From a checkpoint of a small audio embedding model.
Data: trained on short pieces for a synthesised band: melody, chords, bass and drums, 26041 training examples, 39.8 epochs.
Rows from block 2 of a small audio embedding model, named by matrix and row number. Rows with one number within an expert belong to one neuron, the router's apart. Each number is 128 + 24 x the weight over its row's rms, rounded and kept within 0 to 255. All counts start at 0. Numbers have three digits each. After the name is the row's rms in percent of the matrix's.
After each expert's rows are labels from the 100 clips, of 14976, where the router gives the expert most weight on average: "strongest on" is what is common among them. Only what is clearly more common there than usual is listed. The data: short pieces for a synthesised band: melody, chords, bass and drums.
# router: router (model.blocks.2.mlp.router.weight, 32x128, trained with AdamW), inputs 64-127
# up: expert up (model.blocks.2.mlp.up, 32x128x128), inputs 64-127
# down: expert down (model.blocks.2.mlp.down, 32x128x128, transposed), outputs 64-127

# expert 11
router.11 112:110140123128134150093109108114129121091121158140129119138128106129115119091141157093144093120151133163166156132126115109185088167141074164174122144109137106101167085160143140134138152119172120
up.0 112:132146127131101111112128141168158133110094119151082107146145109116112101137097129129121148105099119047149150090119121098168102132186121115133127101138154119136176143172148110120141131156150163
down.0 113:089130143171138175110073142092132099143116132131146110127125174118123103171107128136117096122108142105133114135096133101179108134078120115126165150119126139122113094128151095137121153136138096
up.1 099:123093106152187144096105152102146133112101110123108123115136123090122145154107122127137162131214099147131104109141074145137151114108156123122151107081132129125164154127103124116106122117143119
down.1 094:144117115134078160163160124143116117137108123138098165092105116109156148110157124136155084109131129165126083164152110122138180153132133147111128094125131106097143146114155133114111124122136152
up.2 075:154113154156100128138127089123120099119109128131127109087107102140133127137112118110103109119087099136130151166074157135125157105160144140138094139142121081154134121128108100161110159109116120
down.2 082:180139119084151135118092155114112128162121058136117099126107158095115125150104157166135159115116120147126134111138143131131069162145152102088180126136112100113099124134178121111092127139143135
up.3 114:127111113133128154140108165114128102122098160114133158099100093119144144166150121135156135134142122150123127109086122135112147133123067172105118167123117108132155121114103152174146090126120129
down.3 108:109099077105120099153168127130127140141113146109117122125106146132152094119131128136119151135096121100132147126146159123096164089097159150099101169132122127121126159096146119156130104116093104
up.4 103:105128102113112086128144120079167096099147128138111134127121131118116098087174106120125108140139082111135163143093133140139109175139109123185104121149121119142168135142136101140126124111147156
down.4 107:172090152118112129113157128143171101142122116102119108162114135146146143111154093171108128119142130147139155114110127105153150091095158102128112104125148134156129129140056105114151138131113141
strongest on: organ-like; melody instrument: organ-like

# expert 5
router.5 105:120121091130174141117113127132103153141124169178105158128067132114130101143126112118168126107176095126136128106092116125106131130089128107145161124158108124152088119138145160130076131123137107
up.0 110:150112141178147108150102103137141133134152145120069118118115134096100125170124117147183148150124150101127112145131091186113160128096140131125164106130198139103144113105115147125089100134109135
down.0 109:114151136155099144099116071103150142122154110104154111115138163152116136121134143104120142168129140163105099125085146150104119123112114099125124134123137194157155157118167171129131115128102134
up.1 112:093096121075077141136087146146144136112119123103125144135154120120133153126109123161080177130138108109118122098140159127112090151110187110135144115140098114150127113161135132115130140188125165
down.1 108:112151165123112041149165134131156117155170139122134152082084112117134150098139127136121068150126131101106104124141095077151124117158151098098126148114139146121075126149122108112127147108128097
up.2 108:140124115160134093102124130119159165104128184108173155151170123151116114147167106131141157112134118131138116142111132114181148157145118122104149114091126092136159118180132121109144163134160178
down.2 101:150123111137095124151131108132103125147159136123164126110178118123109126174081118124122145111126140133132113137113137158117128140094171147104062108115100151150158150171116122113142132112123144
up.3 100:159133090155084125162093142157129148177175136148155154129141125129148141111129145129120159114115142156128110131108104112126127137185135137129140125163114107146146124116124076115135064113125134
down.3 101:114138111132127103143135115141111153152087144122116150122149104107098093150091097134141144055091119127109095164139112107126140122111116074131128098146128137114112121132144131136176104122122101
up.4 078:145133109141161143119143113098103121156155140135125119125125188146129087094138116102128131134082150139137100112138126162130178166140099139155129142130115138136143137124131098129142135153119137
down.4 088:133123112114139117127120106135151079128111179162161127136174122149089139081094132151119134149120091166153131131139102161143158170129116124130102104137168098085102146143121142081134093123117117
strongest on: key: G# major

# expert 26
router.26 102:131121138106150130116112096133134142134170099120112076123096121111116140117109112119165121082087103162125126119150138106144102116128169114136097156115127116156114147110122108095155091089135098
up.0 112:172148157170087101110083136142140147124153118158113124119096155110153138129153131108163125156153144121131138127106151162071106110140131152113163126107168144127130114124145116126125168081135093
down.0 108:117146156143113100154161144099123113109112151148167133171169145121132142104151110140070085135118155121151117119161105176109113113123136115142191132144157136073114144109113128119167115130113133
up.1 098:174137101087125125117128116131179172114128141112141097121145110119097198162092110093132112119136161144120099124138159135095099124091146144108137105164140168087163172121120096115115107148138098
down.1 099:140133119150114119108081136115111138129102131111128129099128098124125154144164147124132104107116179146154068117131123137104144111140138116110140116104114088103134106175161148079145137147143145
up.2 116:146124129114111082119130174118142164136096098124148106136134108143126143143087098140142161083104112147115171140177163148123120116113101102139137132164135151145142144109157105135109121102092118
down.2 100:128108088129115134144089137134099138146100171127139155127067148106140122097180140133124129102150150139120100142144139141117084105153125149134085154097106121098164109071101115099144136133154141
up.3 094:140121157084149148095072137102077127117129135110125097143105135104145146152101119148137134151135118137106141163142151111132112169125169152105159065130104150110101142162167120148125125120161096
down.3 092:146156127140101116157103125134140148123155097152148176113143123131140142140140072151108107117089127055120160099118127123143083085143132149114162111150133142117108157195140100114143167180128150
up.4 098:116120173155159121163112101125135121126088128143116143121131144112122147156136134112128154108146120163142146153119107118153178157076181116128073108136119100077153167108101131169113085098118125
down.4 101:164098088072098166144169132134103120128091098145147146111104114125126150134126106107115119153094136161123148158134140100130110149139097126108146092094104121147107146121099117112078164126171132
strongest on: key: D# major; key: D# minor

# expert 16
router.16 099:110130116116122150126095147108136140152119170136115132153083159136101158087115136152142104112165142118163162111154163103134086142114131132191117108135123118144106105124178165162099165155115159
up.0 103:119102122123102116111162040095132103131121123099117145131135121137114145151120140087137125113149120187166103124124125117106170157105109118110137119114181124137151143156140118146144116156130147
down.0 099:159132148157125073128093112128119129121098127108130150146076125152132172119104125113134157086118094128147124109163135092097101130147158130115113131135102107138143120142112139133126144147133126
up.1 087:114122084123149094141169165152116114127103114141164150132129151107143165128129101125109112106112086162116106099102123098089119144125103132140130123090124114124109136086121106168140149133115151
down.1 089:123153081127085153136131169138135115137143125129121104117119084124137170163093114121135136095107135109177155103125085149152143137096127152139133113144134163168097119100187163102110088117111137
up.2 088:111141111115155133125133109116122109142116128122134172104102132106157158100065153130133173161142099103145057111105095146128148157091118135120122112128131144105154146069128135128117165111139149
down.2 093:111119088145166113085099159124120123134137152100100153166153142117135137136123145093154138077122152119147106139133088145139158121120117124115088137103090105106110105139159115141142181107154147
up.3 092:089145137134127144131177132137128123125145141104146105126155109110134135156150127188117151092163132158127163178092127112107125167174151144132116184144147095158114084169115113125135126126087090
down.3 097:114137139139104162101107148117194172096097116147122116161130117132160145109101187083154150108096133168106143135136161133116152163172086155142142134136140169155111106142085131129130131117125112
up.4 104:086163056132118172148134093120155077161102123150152113115135100111150142119141155123163161142122106129161115124115135146105131124126142139113148124143119110159141062146153157144118097107115132
down.4 095:168118153174110177115168153161114085135144138143156120129093101151128141079090157137124149109164092133144137164105096148143103119140181109121128143130137114151093122143136164157118087099119104
strongest on: bass line; text has "noise"

# expert 6
router.6 101:120160108110133186093105158116117120129108171143098140142091149124121131082133144106154119122168147163150138131119151114131103164122115148163131105129111141152122124144159163161101158144120139
up.0 085:135129104161091119121113146109168129130156120109116134110121112187161144110101156117052120127085127165143193127139108179147150144129167133134145086110122139132117118159116103133114136120164123
down.0 099:108143125114138119093123154159129125135093107140126163142125128136112142110131100127110096113158134100177140138134112072102125109098139133133141157117119077101098119109134129117140080138118154
up.1 130:157144128160156132070101147077145175090123109137103091151171105116117093143118124130083106179111119120116103138137091162131126087104134097119155137136164107101166156132101139095141131108145177
down.1 109:153110102107124188105135126140163147132177122077098125098092128137156071155111107114155096122147125160112117131164110140077130105141109127148114094174091112153096161109109152112130144109103125
up.2 110:134134123095158128112133129118119090136102120133116073122160086143135137126147094134142079113117152118174121103087090123133123095144173151126128148119097122130091136138126093158109093104117136
down.2 112:121109158184115129151151114091101140146135138144122178117124119137161131116148116132157182125129156095139111144118148170105119118112120102189124161102163083124135140128144125154117083104090125
up.3 100:124142176148124112119105171136123099088143135130157141200132140094150123129173114154105137129153099116100121146142112090127168133109124114131107154121158157113122127149124139135118091140108113
down.3 092:150110082101107129122132151143160153130131118128151151102127151162125145100114141127134093105089107143088104127092148093105111170187121086129110119142119182141092114124135104106154150145154102
up.4 099:148123139106142127129111105139151134100142108136132161108120120126108152144133195094123097161180099122139161154173119121107150106147167120170104109134102111173147120123101133174159122095134138
down.4 103:159128112134161181106114128110114120152162121119113138091134105124113167139131160133132136122119132148141136119181127122132179140099090124090105085099121145162157169122101083113095116103160110
strongest on: bass line; horn-like; open hi-hat

# expert 21
router.21 100:121167077133138144098108172120101123123094165133122176130081133139117143090108143115129102117151136140143149097126144096133098148109152138182123122144125128131110100139171129136097160168121121
up.0 090:155094136111114145169112146152124138155125134116135160121189118143096131123134138122093153143135153123107145122117161114127174104160158083176146143131173092159149118081122117142137155102109132
down.0 090:120099104074179076099138123132125137150089087135133084179083141112133150133136138100125099119168104152151178123147185179104121104159097128138125124122132152146110140123118137147147130110128127
up.1 109:110129158161092097121120123071109087145101135150134152144122115147090147144139113139137143162138142090123111111138136127117133153098123090109105116140114141149104160091084114110162136113133127
down.1 093:169134127187133120106159142130143168087138100090099125151130134155146129141123176157144125138103127124122123125137145149110173144124095100163063155118172117109159158086136132122145104131114106
up.2 090:139108121136101132160111140141137123136122144154137119114116162129150142155107136115127178178129128099097136109143100146138140144127120135122146110117135228097198093118192137127117130078129155
down.2 096:084119092127125151091154121133129130144113077096149155141132130140094116128156066139136148130142145126104114162135150128097145084082145135136114136117127141111143133151173087159145103119144133
up.3 103:135148109121086127108078115105091111139107128131167090110063135128131150120109126101132118112128119141087102143152117158129129102134108136133126116152125067121107113096168093172134191151128142
down.3 111:151139148149125133124165111150121162096138105133096136111107081129088083112089080176122141136123115157116121128135122104125165129154100147116097122121126178114155096142126157138139186115125138
up.4 093:143144153171122111134137086135131115160120150143103162160083125129126134130113121153062112098151108130137090128119156117154092096099117139160116145133165147100160146110140153093105120164136135
down.4 098:143120159121146117168154150111102126121099130119173153103165108139119105118151137132166149129109112144115109141116157131130099123087090173097139143106137134117109125124161145114145124126130144
strongest on: bowed string-like; clap; clipping; text has "clipped"

# expert 24
router.24 103:087148100107127196121123133126122121127124126127130120142095104167178126115103173110163120121154137128115142144105109154118116152102120126143124140104082169130134107082145195107102105145149109
up.0 098:157094140124106100154163120135157102097123112123101089159117154153121138141145120109188082185127086147124119158138169121128136138159112110105108125122129103155163102118107118138157113127097171
down.0 102:137134121150162144106132121105111154116132129152120083204175101116141160153105122109142183097100123106137138123132088132130100100127116114088189125114141151066121107127135106103151150164110159
up.1 095:158090110116116155132113149095146079151111157142164122152132154158141172127088142158134142114140129138125129128144129098133147141093116079082113125167136196117095088111132081111108142144100100
down.1 097:134153126085120179113156120108161099105137093121115169134154147109115079162110124126171103110142121074146124138144128120097119154130143132081079121079134120163127145159130129144129143110135095
up.2 081:143132120105141171109102072157116120102117140104105121151167084118149133116113044111135131148135143137126115135108102106147145133152098139114127097148094132081094106104115121168117122202132093
down.2 092:096111120165135131156111175099109115111117103134114118129134163133112138145098144119107142136118045147119099126120118153130108107167100129112095094110118084169092148098126110104139134113125133
up.3 107:117119108145116106159159125155113107138137118159129102116125109123134132098146122093132116173158095117130119123166139119143111092124120140105131119120140125143130104130138144124131092127101169
down.3 120:130139180100107107117141114135087122130123121117094115118089124127129111178146117140124115176111152102151131144179087114115144125135092119162161131109115130137094139107110124168090126106125167
up.4 099:114135107114085125122116137160110090114160134139181149146127121097136124199127113133146143073088137104142178130124134135115113164166145171125126146132131121081132121147139132125152116108145126
down.4 094:145144111172195116108100126102132148109138098138116127085133135087108134160169163145139137138144109116139142146126170120119125126135151106139131150126128152119140187088072117154139153143146131
strongest on: key: F minor; key: F major

# expert 8
router.8 100:100126125070080116128103155152126108148124129119182144148102099122106167101118129082068156100121118116143137121103172071103090132161138115140103085116111109153117129175114135104100161141084144
up.16 097:150115096134145139132111148095136099125113139134132148137132089145177103150128130133086101142186124089125090126141147126103170133107115086137101074119132104134076144117103094148130145134133129
down.16 093:125123156140056169102168139148102126111119107163170129118112142135129159135115095175119102106118126178127136124112165112113088121119119094134131109136117116134104162150143123154132106145130098
up.17 096:138127131119096100113153149116149104082140121128155128124105150130137088092111123111123129136171128107137060139079163076164121167146093162147159117148114139163165156163156126098129123110113128
down.17 100:091111102112142117113123116111133156167156130096164150122120114110133148136143077154088124088114132117142136106145107100160089133118066177137083138112141078113143131107140126134164122159148122
up.18 102:105096149171151136129123100129145148123111153098175108140121169166153107087160125105180136140142165136138148118146107131151113098127098125116105149160143121099128121119166140140138109142132110
down.18 101:164122123208169110106144115107137088153084139144095130096123134116159147106165117128122149114139138132156112130126118174158090116147168125130127120145137154144149142073121170119135148143148134
up.19 093:081093133112138088139138098149120155136113091091179150151108145117117102139129086111114148120091122121165119077072135152150152133112156145138100087120154141096136130139115109098098108118127152
down.19 103:144161115119101157178129129149087138138130110124119134096170124158135129093069146078124151128117132149135149115154138057141150121132108117133152122107150151117139165091117088122138092130114096
up.20 088:104118131188136182147136125168113131162104112120117104117114187103102113138085096104149130121121119111109077128174171135125097146141127128105125117128125160082115169142101133149133113149128121
down.20 092:138144122151126141135131146113123128118094152102085099095134117107111112106095101137128126195106148135095090133101117061120111132150158163136151091138142164087126102116095146144112144126119131
strongest on: clarinet-like; square lead

# expert 17
router.17 105:109135092104127155091135150132095126149124176115095158154084127159149104092144137149139125141165137143137162094109138101155125150122098150170137120120109136099096136130154139128115160133171145
up.0 127:097102090142152127096162109154125115156140105109070125139101154113098080124134140169131109095112122157143129136142089139149127115135072131091107107126094159134114104138088118155128128102107158
down.0 121:133156137076098080127177139132136118116118115123129128077150125107131139126106129100145111117135129154135138134157148125134084080118143134085139097106144087105171094185171079118109107138124198
up.1 097:165118121106156128110098106187144158173129123130092139105135145128125099141122130133172084180171095127150116144126105166171126141121162131127095090127130108161100132096110120109095139145089139
down.1 113:069167112120182173112168122128128119109168136151143140134121114156103113141105102164086127120083124125092153137156112151136112158179102126128127142106121119123153099144157126143110138106131166
up.2 085:107135139137102127124163169124143122094130116159128159143113104111118131148125179126097135124104158101142127137114147167091128116137135108173118113138119143129107145154121098132133113134126137
down.2 085:147150086117094146130155108117132135113162111145144120177158147155120089146150123154112120151131125110115081106109119129142128124112070126184146117103120099107110108115095136161131140163135152
up.3 085:114149160106140098145114082146169116118123108124186104102131094128130077155116143121120125165116143081099116151142110142188169078100176131119122137138136126098116102153150094104102142147157149
down.3 084:102154157117085113135121124123115118098098158135120132104115096145134157156136142156095120127164099115101120106155164100156126153130164170124113156098101178131130140098174126173152114104160139
up.4 120:116125133078111109126096184133132133140077158106154165142140163110150137109130126126101147138127126112117123195113131138149150129130080124134115096138118129118175166107137146155142104139123129
down.4 102:129124146082111114148106148100112147187130127130130136167114124144116123136118096106072122094097124114172096124107165104073138124188128139124105117084123182145126169144123133117143142140115147
strongest on: clap

# expert 4
router.4 095:131149088113124142123127122168096157121094169154126124095084111107131130128147138123156117085144124182146130168128146121123098145095118153174102109120117122148123129156180174175104159140127138
up.0 104:116143135162092131155131085166142137106111163161097157109070109134109164108134101100175129135133068118117095149092161103128164102181112148101132131144112200150128106132147123088093120148145129
down.0 104:068147090086116146064097151107113148152120123123126143144134121112150142150095103141115099137090127165150121139124130125136153121163090105116144142152127127138162153104166115186116132137137119
up.1 094:123165075100157121130092109179115148145080095179178170089148138152165155147152112154159125124129170161104138108176145145103123127131122170111143083115155136130109141125138135120124086132188116
down.1 091:156115183164127109091153133156121114137128122139109090146133134138104141172116128142092149166109127140148160130077087160110125128143094127137128156121107147141081142109147169123125179133130153
up.2 108:120116103176086140094116127112123160153151122087108069114143086140100150140179111118096183127136110100116104164114131147108123137164133164144146122113140175105125141123136160102157131140174132
down.2 097:151164091144123100114085162125181106116107127130154117117174137127147125116092099107228093124120150127115122137134159145112150090148085152115124098151159093153133111130109099131177124123151131
up.3 100:099114107149091114135076118132144138088109079148061135089116109130154114130098147146125109144151104114117161165105109108095174126104153114152166141148117082160128087123133124160115107108125109
down.3 106:094124168145136105137139158144144093113175162146127143109102102095166133147116117140105119113148130123133139148121129136126131143104146139156151135122086128122143153124143100157138137129130083
up.4 095:124137144155094157132140121102149152124130133126136097121122141129151103173142112180150128154116108153115104078107164125112134152113112130123115133136149150161139176198150136111154116148097106
down.4 096:118163145094128165126119148145145127135166125080098079152104122126099116118127069112176100081164136080157146149115110157123113105143120114136142113126085095123177093130108151113106106178125132
strongest on: sine tone

# expert 27
router.27 098:122170094118147143105133186142108140135102184135093163135090153116134111104103117106150113100157148129139150092122138106174104156117132138171160114145116110123127094143152156134123165172151148
up.0 095:188096154131134160128116155104131098147132122128146145115127106166073145127154097145072121124123091120146055123154145115112135129105106099133128124135133095122121160135116150170118153166146138
down.0 101:148113088080143125131151122124149128123163108142177118150149136136142176122119117128110132132093151142105129108095147125141127124142139126075124123121137089099153150109128129146105146141117117
up.1 112:117136145179135140176130144147126101120140107125140137142121119135144141152140147144129152138145108129133084150136129133171131138147143111123185158171165107127151114144109083144123118134149136
down.1 110:122126147122110121146132165146114141151129138123168157184140151124108146157126179139162140121148112105137085115137124093130103115160132113134080125093153123152144151092094114126123106138112133
up.2 096:140102114128136119142131137069108091133166136149108143120123140181121155126132136134151128117126175099186133156098128129142156101081161155156105144110114124122110190117136112096106129104136087
down.2 092:129179138163110145096117126107112171127137140122155100167136088146104111162123128131152119127128117108101141124090163119105187166167132101133156111144145112141191150135164174130159141101149163
up.3 100:143142115136115150141172096142149124125137135154142164134148131131135143086123171135149114134174101116137117117165136133106099075156151095132095147117124160173103170134096133157133131126129107
down.3 103:139113141130128131124140125129121112068110119084099118113134118079102134121130140119072107177130150147107114136139149108097098118126114085086110146130121112129115095137138146143110130104146122
up.4 086:122177156132090138133138143121136131083129113109165156118163144118114121141099099103113138143120104193120121158139151082089125120135107129122079145079122100146146152118107143152124126118126141
down.4 082:118133134163125081158127134127144112153150146158122126106160102103099073154135107134077153149107135119156097103110144164081143125132134148125119123138166126089124134175166100121145139158109133
strongest on: bowed string-like; thin (high-pass); text has "noise"

# expert 7
router.7 098:117144125125146151135169137101152109097106164127093143124118144143108163089098130108138101177162121111109147136115134137126116132077103128135195110148155124098102126087129144111100125174140148
up.0 098:118133096137114156136145141121115112124131113119085119113110139168138123136138171119156089125101198114137141149159114176175125110118126153115102137173159127095162097154110097126119105074136163
down.0 095:079092156130113154143164138118109145119131132135082160092114155098144094160099110135116134153120156119139140109119147126137143124154129131098176094112131132098131114098066117111129095122146123
up.1 097:122114150143111105137158078171174107104111105143156097145131128124121128119115111160115148101122148080135122105091075181127186113127130143121097172122140136116142164126125138132126096087096165
down.1 111:145146110172132103109116177148131131115125162150128110111125098102140079125133159127139149140108097147118116119127090094108140119113098105153156124092128087089159115117159119118145116135167141
up.2 085:176128095151152119131115130130119080158096139140129112118097102162135141140112153115127095182138113147107088166167124085105148109095151123098127101127093128145129097149127127121112092151127153
down.2 098:127152116112143130158134129130138143047098112117126089111126120127128095119105131150136129065119120122131118099167126121123113107143172110173113124134109141085107164136140141151133124146138100
up.3 086:126122157143104080126098145143120145123093120122172116136120143136146145102119108099127109103118129135117161114131136108095127110132098140199102163128116167168134120134120161115139095122120122
down.3 090:139128146116151167142083151126098160145129109152117111119186129156144135092150123108111163143142109171142164137097140149168140189134139141113124131101147146155135122177123096134126122125121155
up.4 101:121156142135089148114145140163160136128116157127114119157121153136172164110139152128127141148161116147145123108178154146098121144134119118071150134154114121116121077131175126149113125112119145
down.4 090:096120107132121128169130129134104131084090121148124139095158156111137166136121152171157116127139103102145140106086166190180100116131120138114118117157157141146099124132115106129113132143115165
strongest on: key: C minor; key: C major

# expert 13
router.13 099:128122142145156140110135175165133144119123137162130129133121138119133102148137173169156072125136121129151119142160096185136103110106101161175112097160110123139111168130141152145117153098114120
up.16 096:110127121120103119115154131128111133124107097137175140118113169099109106144137157176110154093097094119123132092109099165135102156114147137154112074177119119123153092129111144126143133132116131
down.16 099:123127134118085126142103124137117161105108150114157117104105140163153094130173199127142136104124132072168104179124125125136109104127117134093098115130124098124129116081150130088142153119140113
up.17 099:105140152148167139142097124100128099181118107119117110093146118136124179138093134157102098115118097170121160093140139104119128146102108084112170156101093112110125121114122123125119118133134120
down.17 100:162162153136126137127104102118120111157112156117112113116145134163141130142157136128141087124139146134124120143132155125156102103114130120151166136110122097091134087136152127084125092083104123
up.18 079:150147098126129155135113130135098152118135112128152143162122167110111107133136154104110144093061155158110179143189127109133146106151146123132128148113160109096081100103130112126090141074134120
down.18 093:115130117091129168095115166137084096111104123098142107106160110110124154108098101129109056114098135149121145110108127118120149101128100113105142114138138124143154152096132097137169134168163167
up.19 088:173103104138133092116161138143103143088153138104147125098148158144123104151127099136078123102069110125093125130106126166093159128166159153137074111088172134175156119125112149098134128143129107
down.19 097:170132155128103118123147150077107116121127101085135141099127128129161159111096153138114117141125139113125131160160179071154144127116100157143103129117099132111159137103123151104123117133129121
up.20 096:114095149139118136182100119095130092151147136083115150146136120097159110166135122124070117118129154119124153117129135170141119111102119123125135117132145144180096121153159148128118113136157129
down.20 095:116146132136120147101120130163107160120128142111131089164122100158130097155118112097154165066143120105119181089119155136120113111123140151103124133114137119126127097134132097119103139172122131
strongest on: clarinet-like; square lead

# expert 28
router.28 104:129137116130158132116115158136089115110167159145098141126108164132099120103103131085148085147147135137125129105110167154100124145152096154158153090122166114135101160148154139157109176135154121
up.0 115:116122119130107098107104162120113097146138104115128124119139108100119170125074123119156130120102117167130121138125151115133188129193125110115095135115150165139164131175130149096128134090159133
down.0 110:106134139098173116109174114127098148139139125138125085104102100113111098154134117150109135066146150154145137147158080135117160121128117119163042144124142145156134134152151125113144125103131140
up.1 119:124096141116139132174125141149168085101152125155138130127121140179179090125134094117143103101139140121147206173109119137110122129142163108138170116135157116134100140114141164171108141164130098
down.1 108:151125123160131120098192103151141150153128117136100131150135118103105151093120144122156111142141114154123095102115098130169125102103136115123161139123116097140112137090087128128132120145095158
up.2 103:130146130124137104139126107121132133134134152135105080124096133167096103127147107148131122121103143165085119077081149161118176131114128101135126103144117134128120167132088104133166098131167092
down.2 102:122119132118123132112152165162132143076135112135161174151161112142081135091156134117130090151133124102119106144113120102135109096093093155138170158142140127140138124157137116155113125124131129
up.3 106:148162182103112115138147133129123153167092130070125120070134143130070123126132123152130164126103106126114109113122140093115140108182146124110187132156138158086128129132133138109140134101142134
down.3 101:166104107154117112153097141153106124121144102127112110101115103173107111167141106141133112193127133109127136124122103091124161125126111110112143130094168104150065103140143117130114153131115159
up.4 114:133129083132121124123115155112143127137113126112090130145139106121162129119093120123159107094136154142170095137114186186115108136141111118116141136098105146146191107123130176137119158137130140
down.4 108:099123111125151169148076140152142100122104145131151124168155140102088140130134139134141111125103101140118129120115120109135183110098165129150134121134144138129121165123108140143147074144140109
strongest on: thin (high-pass); sine tone

# expert 1
router.1 106:115144132131166143117109124100084139121156116125073108145128126131133098086151111111154151151159113145146148112120138097129143148162104132141157112104137174120154110114157156095096113133136121
up.0 105:166103094138130142152099155095125142136105124124089165166156102118154107112103160137132125120121211152115115141134096132121094144116155143123148094109102098107095133099144138139128092174108110
down.0 114:140171100132111150124135156122099081145120127114134097115140096106123100106143159105153115158180127139142125111107136175129149144105074113150102127166143135151163099154128078150110072118159108
up.1 094:127102130133072116093123126127130128132135108136134130084156121146118150100134104128176119129095134115103134121191181145117087111125099114111120084095170112129186150138156106093126156093150133
down.1 099:111076109116128126152133099117122072139049127144128103122080136176135090141144130090089128090103129119147115100133133128131131114120105091146137121115135103156093083150116090117119122137138126
up.2 114:154132088151131108106132159146093140128151139082089090128158117122121099117125190135094142131135162121123127094176156125146098131159110100160063094120115134155137171145122132140145128102081122
down.2 114:078161150070091140107202148131135147164145128138114089080110123119137125150139165127148141073118125122142134155116138145109101107103163143121094153095156147152189107112141156142139121157124102
up.3 094:102160095096129082168129159139158123168155120136139116140097131120139126141142098124140150138136130130146145102157137121142128106113151085174149093066120140152137150119117102072144135157102105
down.3 088:124144129134141121124106111150156142142140165118097136129135142135113159115115134125136161120159116108126150085101120128160148105133160139121049133116122144143119121109149157119114139164107101
up.4 088:134153084148104150150097148149155124118086108137085116130105140132159110123111173135108096105120150112098091161200173186116102122124109149116125126153140144146161129142138155115132155173117131
down.4 093:128093111148107155108174107140099104113127108110147101135144130128152142133157126161143140123108118116117167148170141122122148167156119109133101089149154149095141085168112101172084160142097081
strongest on: key: C# minor

# expert 31
router.31 092:099166124085149149089162130128102126090139171121103107133088115155125141100126136151151100119143129156151167113118139097141085165120144156179142126131107134143093113140153144158111170116159165
up.0 075:158094132097147131109130123146101166077130115155125167157121120108160117122100128146104145114158108142166116122124122120167116110169155152125115128133148106120100156102134120144161130119055106
down.0 081:111135161102103077066149094116147123111110118139111118115145102155127170112166184135154145135111150144161127140097143144063103152135164156125136135158128130152180107146152146174135170132156121
up.1 101:095108129123144123097088145135113144098135109160131165135091135136124173140102131122108089122161159159119148109085171161077130136103118073115136139086118160123137140089131148098124158174138141
down.1 098:091163106166139130155122101124126136086131084162139149158097114147127119147110157107172128112130164128118128172149096095138144123138144126160141140091144113160124123172137092145138093139133133
up.2 079:108084123145161112101093178117128087140155116139193135138115091104152134146154090134117141131094142145116169141125115177148168116113132113158074099078131123127134141151166167123136125116082054
down.2 091:124167122124141159123133099135137129102144153145143135147127174139130113159119155124140144121112137166122145124126113150129122126158121110125120139092146138118107079138124113163122165155122137
up.3 102:136106133173135142125095163131112136136151112104157163148163118126120107161117111088155122145117121120076093119110159124095158157179088109198143089123142190143145106125112166120137139122155101
down.3 107:180127152162119112142143142107172125124119149126106133100112116115101105107059120165144148133168099141146148156150151137148107084093155136103096122086094111114119137143107144136158122093144107
up.4 083:145093128132126128126112117134129133132095134129107154129170145136111125112141129118135128153155151088113109149139137128150158129131154091120129161123192140158131121127100129169076135127137118
down.4 083:141073108118077114133153114114137124148158100156152108156149161129132110121082061113107131097147146133152100124097106138105155152150151144105081140126117098121147154119119126149147118115114155
strongest on: quiet level